Weights of a small audio embedding model: layers 10, adamw at rate 0.0017.
Rows from block 3 of a small audio embedding model, named by matrix and row number. Rows with one number belong to one neuron. Each number is 128 + 24 x the weight over its row's rms, rounded and kept within 0 to 255. All counts start at 0. After the name is the row's rms in percent of the matrix's.
After each neuron's rows are labels from the 100 clips, of 14848, where the neuron reaches its highest value: "strongest on" is what is common among them. Only what is clearly more common there than usual is listed. The data: two synthetic voices taking turns or overlapping, over music, noise or silence.
# fc1: MLP up (model.blocks.3.mlp.fc1.weight, 640x320), inputs 256-319
# fc2: MLP down (model.blocks.3.mlp.fc2.weight, 320x640, transposed), outputs 256-319

fc1.542 050 [158 120 121 116 123 109 100 101 132 115 118 131 103 128 153 111 114 125 119 163 112 139 132 127 136  98 153  77 140 131 125 132 138 142 143 119 136 134 108  91 147 122 127 121  98  77 109 148 140 100 145 131 101 134 139 193 101 115 102 126 114 139 103 162]
fc2.542 037 [155  94 170  94 121 130 149  93 128 106 104 136 147 114 139 103 169 164 124 159 115 146  95 123  94 151 171 112 150 139 143 110 125 139 126 177 107  98 130 136 130 130 160 101 146 107 149 158 173 117 127  89 110 159 178 133 126 150 115 116  87  72 154 159]
strongest on: low voice; first voice: low voice; background: none; second voice: child-like voice

fc1.73 191 [121 101 169 123 102 149 135 100 151 123 147  70 109 139 140  83 169 141 121 127  88 100 174 130 128 154  99 135 118 131 139 145 160 144  99 141 148 147 139 140 179 145 125 145 121 128 135 165 127 135 121 128 100 171 123 138 106 160 107 109 111 157 126 181]
fc2.73 182 [139 148 147 144  92 138 112 114 145 122  79 141 125 110 168 129  83 152 134 117 137 108 105 135 138 139 158 106 142 131 136 104 109 139 146 114 132 114 105 156 129 132 189  79  68 113 159  95 175 111 141  87 151 154 128 132 116 114 129 162 110  85 144 169]
strongest on: high voice; first voice: high voice

fc1.177 062 [131 105 111 109 100 107  99 123 136 119 116 109  82 147 162 105 101 122 143 176 136 142  96 112 102 123 155  80 138 156 173 119 126 140 154 130 129 130  99 113 144 162 101  89 145 119  88 131 147 126 141 110 144 155 128 212 123 109 131 108  91 138 150 129]
fc2.177 041 [141 136 111 159  99  91 136 126  92 121 140 177 114 119 115 118 163  89 120 144 144  94 107 136 160 106 104 171 144 117 101 154  91 125 134 138 117 152 137 103 130 152 123 187 130 101 150 129 119 121 136 184  78 114 167  90 116 116 136 152 138 196  98 137]
strongest on: deep voice; first voice: deep voice; second voice: child-like voice

fc1.223 060 [116 117 108 155  75  93 109 115 168 146  83 123 148 169 174 107  77 153 117 151 117 123 122 119 111 126 141 105 146 130 128 129 138 139 136 128 124 145 161  76 160 105 124 125  99 129  97 101 111 125 110 110 129 152 115 226 113  88 121 122 146 142 101 130]
fc2.223 047 [119 115 145 113 137 156 113 114 101 114  97 108 130 144 166 104 129 141 132  96 134 101 119 137 147 162 135  80 133 124 149 121 145 176  97 166 103 158 114 152 123 120 181 107 156  99 147 132 107 131 135 101  90 185 153 165 142 154 120 154 152  67  84 142]
strongest on: high voice; first voice: high voice

fc1.547 122 [121 113  83 125 135  92 103 132 162 135 103 134 135 146 172 129  80 103 108 147 121 130  79 117 127 112 170  80 136 141 150 108 112 117 130 107 117 143 114 142 112 118 135  96 103 114  59  81 160  91 115 105 129 134 142 153 134 108 137 139 123  88 104 101]
fc2.547 131 [155 111 165 152 129 127  98 140 130 141  90 122 110 126 179  98 126 124 136 155 120 139 104  99 111 155 127  93 120  98 136 102 163 120 124 137 151 120 152 120 138 124 180  80 142 110  95  74 131  99 138  77 152 116 128 179 130 110 120 108 111  53 177 138]
strongest on: deep voice; first voice: deep voice; second voice: child-like voice

fc1.548 064 [130 118 100 143 116 112 101 133 147 139 109 139 113 127 131 131 102 133 125 127 124 133 101 144 129 102 131 115 161 125 124 128 122 153 132 155 145 128 124 124 129 145 113 117 110 115  85 127 139 128 157 150 125 155 127 172  97 135 127 126 132 131 129 131]
fc2.548 061 [117  83 139 163 114 167 142 112  98 107  98 129 135 151 124 142 166 139 136  97 114 102 111 137 123 177 138 148 146 158 127 125 158 137 155  96 152 128 119 132 147 123 140 134 140 147 183 135 155 165 136 150  78 139 105  91 105 122 114 100 141 140 134 129]
strongest on: second voice: child-like voice; first voice: low voice

fc1.110 050 [116 110 126 134 121 110  92 113 157 121 100 116 120 143 175 102 106 116 103 149 128 124 110 112 142 116 154  95 124 128 154 125 106 130 135 120 108 133 129 112 171 136 139 106 114 155  86  99 152 118 118 126 133 139 136 187 110 121 105 140 122 100 103 131]
fc2.110 048 [136 140 159 124 134 151 160 136  80 142 146 101 168 135  94 138 149 140  99 128 108 136 114 154  96 131 145 138 115 156 138 114 147 133 122 109 119 115 123 137 127 131 156 125 123 173 190 164 135 138 145 121  99 126 131  43 125 155 139 102 158 110 129 161]
strongest on: second voice: child-like voice

fc1.234 102 [100 123 111 122  92 127 120 118 181 134  96 154 101 171 170 137 136 133 167 142 126 105 139 131 117 123 150 108 136 120 125 111 149 132 134 135 138 152 121 131 150 135 110 149  87 103 125 109 143 104 140 153 127 121 147 161 123 101 131 147 107 160 105 139]
fc2.234 105 [113 142 113 152 136 115 107 127 115 149 110 123 150 133 141 139 100  89 122 160 111 135 121  97 150  99 103 110 165  82 135  96 133 155 129 122 139 123 123 146  88 112 138 132 127 102  93 107 118 144 156 132 107 132  93 177 162 135 142 145 133 114 113 118]
strongest on: high voice; first voice: high voice

fc1.100 057 [144 138  97 130 108  76 119 122 136 131 125 130 117 131 149 130  95 128 128 144 168 141 107  93 100 126 145  86 151 123 121  93 123 134 135 103 132 144 103 101 120  97 118 127 125 153  83 117 119 134 124 133 158 140 146 190 107 107 101 138 110 129 111 111]
fc2.100 037 [133 111 105 123 146 116 174  52 163  96 157 154 111 116  65 106 132 106 144 102  92 163 124 137 223  98 125 136 126 160 133 156 117 142 169  94 146  81 115 127 107 152 143 160 107 132 122 148 103 129 158 155 122 143 123  80 113 105 127 164 143 119 140 139]
strongest on: deep voice; first voice: deep voice; second voice: child-like voice

fc1.592 062 [103 124  91 136  74  79 135 146 168 161 109 131 129 167 160 101 115 123 108 148 131 109 140 110 148 128 124  79 163 134 129 145 151 126 144 123 103 163 149  74 158 145 107 167 108 147  97 118 106 125 135 147 134 110 121 175 108 113 108 164 111 153  94 121]
fc2.592 053 [146 139 135 165 148 136 116 140 107 128  85 117 177 140 126 128 116 131 140 127 107 149 120 137 143 145 130 134 150 124 126 108 127 122 109 116 111 128 151 153 105 102 141 106 111 109 109 136 114 165 160  90 107 156 105 126 136 141  99 148 144 113  69 111]
strongest on: first voice: low voice; second voice: child-like voice

fc1.243 051 [ 90 127 115 120 137  77  81 134 169 167  90 134 135 117 169  82 117 133 122 163 146 122  91 114 132 126 152  81 127 148 162 121 134 138 120 150 112 141 133 125 144 115 154  91 101  89  90 106 140 110 127  98 124 142 139 176 113 126 173 163  64  84 174 117]
fc2.243 045 [138  93  96 103 105 131 139 122 131 130 125 112 148 110 122  98 126 127 130 132 122 141  95 145 108 135 153 173 105 195 154 168 118 146 133 169  96 114 156 117 105 148 162 131 139 161 120 120  89  95 136 106 138 109 112  76 127 138 123 154 103  91  98 118]
strongest on: deep voice; first voice: deep voice; second voice: child-like voice

fc1.1 065 [128 128 111 132 129 114 102 115 136 118 111 120 141 139 133 149 110 113  82 138 124 124 138 120 178  90 115  98 150 127 121 128 115 158 128  94 144 147 102 116 129 101 139 113 115 113  77 138 148 118 130 117 112 154 116 163 116 152 102 155 130 127  95 154]
fc2.1 062 [124  95 120 140 112 188 155  92  70  96 120 141 128 147 108 136 125 146 119  97 105 122 124 167 113 146 124 132 129 157  83 132 165 118 118 118 139 101 114 131 153 136 133 153 138 130 139 145 115 152 108 165  84 127 129  93 107 139 114 101 158 138 109 139]
strongest on: low voice; first voice: low voice; child-like voice; second voice: child-like voice

fc1.404 059 [135 119 117  96 121 116  85 103 179 129 103 136 112 137 188 118  89 120 103 128 141 149  90 125 141 150 163  94 152 126 127 119 151 139 113 130 138 149 118 129 144 132 146  94  89  95  82 108 130 107 112  93  96 161 164 170  77 117 138 126 118 101 112 136]
fc2.404 044 [121  84 105 103 113 165 141 117 116 152 109 121 142 147 105 106 109 132 112 146 105 145 109 140 116 143 140  72 131 158 129 112 145 151 165 119 129 107 123  85 165 122 192  97 115 147 112 125  89 111 127 120 139 141 156 159 104 107 117 134 127  39 141 106]
strongest on: deep voice; first voice: deep voice; second voice: child-like voice

fc1.352 067 [121 114  99 109 106 105 111 122 161 134 104 132 111 116 169  94  97 138 111 135 152 102 124 127 146 114 148  91 131 122 144 141 128 131 142 139 100 147 117  97 149 108 108 119 107 113 101 100 112  89 133 117 141 123 139 191 110 121  84 161  87 139 110 128]
fc2.352 058 [117 118  83 126 140 145 103 148 137 133  89 182 147 147 137 146 120 163 119 117 133 147  78 153 111 153 163 112 133 139 160 114  97 126 155 105 158  96 109 150  96  95 142  95 106 127 111 106 162 118 139  88 139 152 132 146 132  95 145 141 135  78 119 122]
strongest on: high voice; first voice: high voice

fc1.473 051 [139  88 148 121 152  81  77 122 178 151 115 139 146 111 172 109 110 130 131 143 158 129  85 109 111 137 150  93 131 134 154 110 150 134 133 128 111 127 114 144 124 125 155  92  98  91  91 113 120  74 152 109 131 136 164 189 110  86 147 152  69 127 141 105]
fc2.473 049 [142  98 109  93 127 136 128 160 147 135 128 134 143 108 127  78 122 134  97 142 117 116 113 131 115 135 118 158 125 181 153 165 136 133 127 187  82 112 151 141 116 134 152 105 152 131 137 145 110 107 147  86 135 103 116  84 137 121 121 152 117  75 109 104]
strongest on: deep voice; first voice: deep voice; second voice: child-like voice

fc1.332 152 [106 132  89  88 105 154 139 133 120 107 145 146  79 106 111 105  86 157  99 129 132 199 136 123 129 117 121  82 146 129 155 114 130 174 162 104 140 125  66  85 121 118 129 129  94 122 111 143 128 122 144  94 126 118 125 147  89 127  98 138 150 115  98 183]
fc2.332 134 [133 138 134 141  84 109 151 139 132 144 122 143 159 157 143 140 147  96 111 155 178 128 128 135 131 122 141 113 126 111 114 147 153 106 134 111 122 144 145 115  63  87 112 137 134 160 103 126 123 161 113 132 107 126 105 151 167 136  74 146 120 126 107  95]
strongest on: child-like voice; first voice: child-like voice

fc1.639 065 [111 125 124 137  79  97 138 130 107 150  88 142 134 158 133  90 125 132 144 139 179 140 119  99 127 119 154  62 172 145 142  92 169 107 138  81 119 157 126  91 133  91 121 118 121 129 111 138 138 130 115 126 130 139 132 189 133 137  68 151 106  92 100 124]
fc2.639 069 [153 127 135 124 139 108  87 108 161  99 128 125 158 130 151 137 110 152 115 109 163 166  84 146 114 146 169 144 108 123 167 130 113 146 108 125 141 107 130 176 107 111 190  80 117 115  80 102 166 129  89  89 106 161 138 114 113  95 143 114 138  83 110 135]
strongest on: child-like voice; first voice: child-like voice

fc1.252 076 [137 108  93  87 111 118 107  99 153 119 113 156  89 127 150 116 101 131 110 157 138 144 112 109 142 140 169  98 158 137 163 112 132 143 109 124 146 139 116  93 140 113 128 114 110 131  86 134 153  89 138 138 129 157 142 188 105 101 108 128 108 153 109 153]
fc2.252 057 [110 125  70  90 128 142 103 140 149 123 120 175 141 135 134 135  77 149 102 130 107 155  76 152 121 152 168 107 142 146 174 122 139 159 121 132 140  71 106 109 121  99 135 117 138 111  90 125 143 117 127 140 125 107 132 152  97 117 131 150 156 100 105 100]
strongest on: high voice; first voice: high voice; background: none

fc1.508 181 [ 93 113 149 138 101 144 138 119 150 119 155  68 109 125 125  85 142 149 102 132 111 113 179 112 160 142  85 142 129 118 125 140 158 187 120 154 151 150 126 119 174 140 118 157 117 102 132 162 118 138 107 135 126 139 131 125 100 141 108 125 124 159 127 181]
fc2.508 165 [147 149 137 136 116 120 103 106 146 124  93 163 124 112 163 139  88 144 129 104 150 108  90 150 133 121 158 128 145 124 136  94  98 147 132  95 112 139  94 161 132 115 194  72  73 114 135 108 178 109 123  84 129 138 133 112 119 123 136 180 122  83 132 155]
strongest on: first voice: low voice

fc1.319 078 [123 127 123 118 121  84 126 120 170 151 146 146 128 139 123  97 112 115 114 168 154 124 134 100 149 102 131  97 162 100 142 106 151 143 133 132 128 155 121  60 123 102  86 147 109 107  87 162 121 105 129 159 132 122 127 162 111 132 138 160  97 162 106 124]
fc2.319 065 [120 129  95 127 127 115 136 143 101 158 121 121 151 106 108 140 119 147 131 147 101 159 123 119 115 124 125  81 149 148 142 113 134 119 141 125 135  99 105 123  95 115 106 128 129  85  81 157 131 139 186 113 128 131  79 161 124 147 116 109 155 132 142 119]
strongest on: low voice; first voice: low voice; second voice: child-like voice

fc1.395 212 [120 128 153 131  96 149 154 109 150 119 161  90  97 126 102 102 127 155  97 141 119 145 171 129 150 142  97 148 143 106 138 134 158 189 142 156 147 143 113 108 163 144  92 149  99 107 128 145 122 133  92 147 128 148 151 122  98 134 124 108 133 152 133 191]
fc2.395 191 [158 133 105 132 130 119  95 129 135 122  86 178 139 107 162 140  80 146 139 114 165 128  58 144 105 125 182 130 126 147 134 116  90 135 148 121 100 116 131 169  95 116 198  86  83 105 136  85 173 115 126  86 153 131 127 110 122 102 143 172 128  81 119 132]
strongest on: first voice: high voice

fc1.238 148 [113 138 142 122  98 101 119 124 168 130 111 121  98 135 176 111 143 113 124 155 120 100 156 107 134 133 116 135 123 109 114 136 135 130 137 143 125 129 138 146 125 122 111 151  93 111 116  95 133 126 136 148 130 135 105 150 147 113 146 134  99 168 127 165]
fc2.238 178 [137 121 117 141  99 100 110 123 132 138 117 145 139 116 160 153 102  96 155 158 107 125 115 111 139 107 138  87 123 124 150  90  98 114 126 131 144 112 117 102 122 151  69 177 151  89  64  88 145  91 161 170 140 132 119 174 144 103 134 138 108 201 133  94]
strongest on: high voice; first voice: high voice

fc1.312 125 [129 107  95 101 135 133 116 117 149 106  94 154 105 114 146 104  82 144  97 117 120 151  94 120 125 108 166  81 159 132 136 103 135 158 142 142 144 133  98 138 132 113 145 102  85 134 119 100 152 110 148 128 141 137 134 161  72  97 125 140 127 101  86 139]
fc2.312 103 [ 96 125 159 104 144 151 103  98 167 114 109 170 135 181 141 129 165 164 158  81 118  92 104 142 129 151 158  87  89 141 113 136 151  98  98 128 156 156 138 110 164 160 128 129 141 113 163 129 162 108 113 160  89 156 167 136 112 119 120 121 132 115 132 122]
strongest on: deep voice; first voice: deep voice; child-like voice; second voice: child-like voice

fc1.426 160 [138 142  88 136 146  76  95 142 156 160  92 136 137 121 164 138  67 102 134 135 145 112  77 116 145  92 151 108 156 133 152 113 127 122 113 129  93 135 120 137  92 114 141  92 111 118  90  97 127 111 123 103 151 113 134 144 136 112 153 149 119  92 122 103]
fc2.426 170 [145 126 133 157 114 108  97 140 161 145 108 130 126 134 163 128 101 109 115 178 125 153 116  91 155 123 121  90 140  85 132  98 129 140 135 118 155 120 123 124 121 120 170  90 130 100  67  94 137  97 149  86 143 132 123 188 136 110 126 135 119  77 152 127]
strongest on: deep voice; first voice: deep voice; second voice: child-like voice

fc1.29 163 [137 155  94 139 140  71  95 145 164 159  93 142 139 124 171 134  77  89 140 140 132 117  86 125 124  91 159 105 158 134 148 102 127 120 113 130  95 126 114 136  91 115 144  92 116 119  82  87 134 106 120 103 139 120 134 145 136 111 147 159 112  92 114  95]
fc2.29 177 [146 113 139 147 118 110  89 128 162 148 107 132 126 130 164 119 101 109 120 173 129 154 111  96 152 125 113  90 141  87 129 104 133 137 137 125 157 111 120 134 120 126 171  92 131  94  75  95 131  99 146  80 146 132 129 187 137 109 131 127 117  72 149 126]
strongest on: deep voice; first voice: deep voice

fc1.267 075 [129 114 104  91  80 130 133 127 163 123 118 130 108 129 140 109  96 138 113 146 149 144 122 129 160 126 155  70 150 131 157 118 145 159 135 139 134 125 115  57 143 152 129 130  94  99 109 146 145  95 134 146 154 137 147 178  69 117  72 158 112 118  98 155]
fc2.267 055 [121 150  88 132 111 176 106 126 146  80  64 150 145 145 171 147 102 155 116 110 124 136 110 134 118 154 164 125 126 120 117 148 128 131 144 130 127 105 148 187  86 111 133 139 122 123 113  67 145 121 154 157 129 135 120 126 130  92 174 153 138 135 113 113]
strongest on: first voice: high voice; second voice: low voice

fc1.328 050 [152  97 151 128 112 111  89 116 145 149 112 137 114 151 147  96 123 134 167 129 108 136 110 115 115 118 146  89 131 154 141 122 122 111 128 137 105 138 132 100 155 144 111  87 153 119 101 114 133  97 129 121 128 136 147 196 126 111 127 120  84 143 120 138]
fc2.328 041 [109 111 115 119 163 143 141 131 145  94 140 159 138 129 112 133 148 174 143 101 121 129 103 144  97 154 140 142 139 160 124 131 117 121 148 157 113  99 137 128 139 147 164 112 146 120 133 153 140 152 128 141 111 130 143  69 107 139 132  99 129 101 137 136]
strongest on: low voice; first voice: low voice; second voice: child-like voice

fc1.505 101 [100 110 100 120 104 161 123 110 152 113 110 175  85 155 155 115 114 130 119 124 120 112 137 127 135 125 138 120 139 115 116 119 136 152 154 132 144 144 124 125 136 103 124 150  98 128 118  99 141 143 122 166 104 122 146 164 106  98 125 138 136 150  80 155]
fc2.505 108 [108 122  73 142 136 107 100 151 126 141  85 167 144 135 177 138  90 100 104 145 131 142 100  88 141 112 119  97 159 107 122 117 130 131 139 108 137 139 115 130  95  80 124 134 144 122  75  86 110 142 154 150 118 121  88 172 153 100 151 144 147 144  96  97]
strongest on: high voice; first voice: high voice

fc1.387 058 [133  77 102 103 120  86 104 128 134 160 136 137 103 139 131  96 112 116 155 142 119 157 122 121 142  97 151  76 115 148 124 125 113 125 122 120 115 166  95  85 147 159 108 118  89  81  29 119 146 108 144 143 132 133 141 185 134 133 113 141  97 122 131 146]
fc2.387 050 [167 129 154 139  81 124 131 120 113 106 114 155 143 157 129 138 156 132 173 138  91  85 121 151  87 137 173 111  89 189 110 124  94  80 112 106 159 103 128 123 170 159 164 119 139 125 148 134 173  76 156 124  91 154 128 114 115 131 109 131  91 128 175 131]
strongest on: low voice; first voice: low voice; background: none; second voice: child-like voice

fc1.561 060 [147 135 112 132  97  65  95 118 164 159 107 140 127 146 148 118 104  89 137 161 140 125 101 137 127 101 142  97 166 138 110  97 148 151 132 130 145 132 111 122 119 120 118 118 136 104  68 121 156 139 150 120 109 143 147 183 125 125 102 113 121 127 167 118]
fc2.561 047 [102  88 126 107 130 177 146 150 145 116 106 143 141 161 125 136 113 166 113 136 116 125 102 177 153 160 144 113 108 130 109 132 133 118 159 127 160 128 140 148 119 126 164 104 113 126 158 130 132 109 136 115 132 132 117 113  96 118 109 118 125  88 129 152]
strongest on: first voice: low voice; background: none; second voice: child-like voice

fc1.218 051 [139 113 110 149 112 100  95 131 122 158 121 121 123 151 163 107 121 115 131 157 163 129 117  97 147 125 120  80 187 124 123 106 134 165 130 138 135 150 132 108 118 117 126 118 109 115  81 127 134 154 164 114 134 139 123 209 123 110 109 128 124 115 140 133]
fc2.218 035 [133 130 131 142  74 135 143 131 118 118 135 141 151 104 132 155 141 119 162 156 139 147 120 148 146 108 109 147 162 130 127 140 101 106 157 135  94 159 186 108 124 113 130 123 109 121 153  94 125 171 127 106 100 138 129 110 146 125 135 152 134 111 112 138]
strongest on: deep voice; first voice: deep voice; second voice: child-like voice

fc1.511 114 [109 135  84 116 134  91  95 134 159 146 107 140 133 137 167 129  75  90 123 144 123 127  83 117 148  95 154 107 160 127 156 103 100 112 115 106 112 135 102 144  95 132 141  79  96 103  84  81 163 107 122  99 154 117 124 152 126 106 148 150 108  83 115 108]
fc2.511 115 [149 107 159 158 130 123  98 140 153 135  86 126 113 150 180 111 133 124 143 158 119 135 111 101 124 143 138  94 110  93 123  95 157 110 125 130 154 131 149 143 133 117 177  86 160 108 103  80 132 108 148  80 138 114 133 162 130 115 124 103 108  53 173 129]
strongest on: deep voice; first voice: deep voice

fc1.112 084 [111 114  92 134  91 104 102 122 159 129  90 158 120 141 172 137 101 125 160 141 128 120 114 103 130 114 163 105 144 109 137  84 105 130 120 112 136 140 119 125 123 120 120 137 110  98 117  94 153  99 161 148 128 121 137 171  98 117 124 149 102 138 111 122]
fc2.112 077 [106 145 123 137 164 119 109 130 117 156 132 140 162 151 142 142 125 106  81 133 112 134  94 108 173 113 113  72 138  89 109  99 133 149 109 125 150 109  93 107 134 106 147 125 152 108  79 138 132 112 132 119 110 115 102 161 142 152 148 114 177 111 120 102]
strongest on: high voice; first voice: high voice

fc1.310 116 [123 137 103 129 124  87  93 133 170 143 102 131 141 145 161 142  76 100 134 144 114 130  82 112 131 106 152  85 154 130 138  93  94  99 129 124 120 137 109 135 116 139 142  87  90  96  61  89 167  95 120  96 146 138 126 146 124 119 147 141 118  83 118 104]
fc2.310 121 [143 106 158 135 137 128 103 133 131 139 102 118 112 128 178 101 117 122 130 146 120 145 108 103 129 142 126  98 120 111 140 111 168 130 126 150 156 117 149 124 132 122 175  76 139  99  96  88 121 105 143  68 153 117 143 183 124 113 118 101 108  58 174 153]
strongest on: deep voice; first voice: deep voice; second voice: child-like voice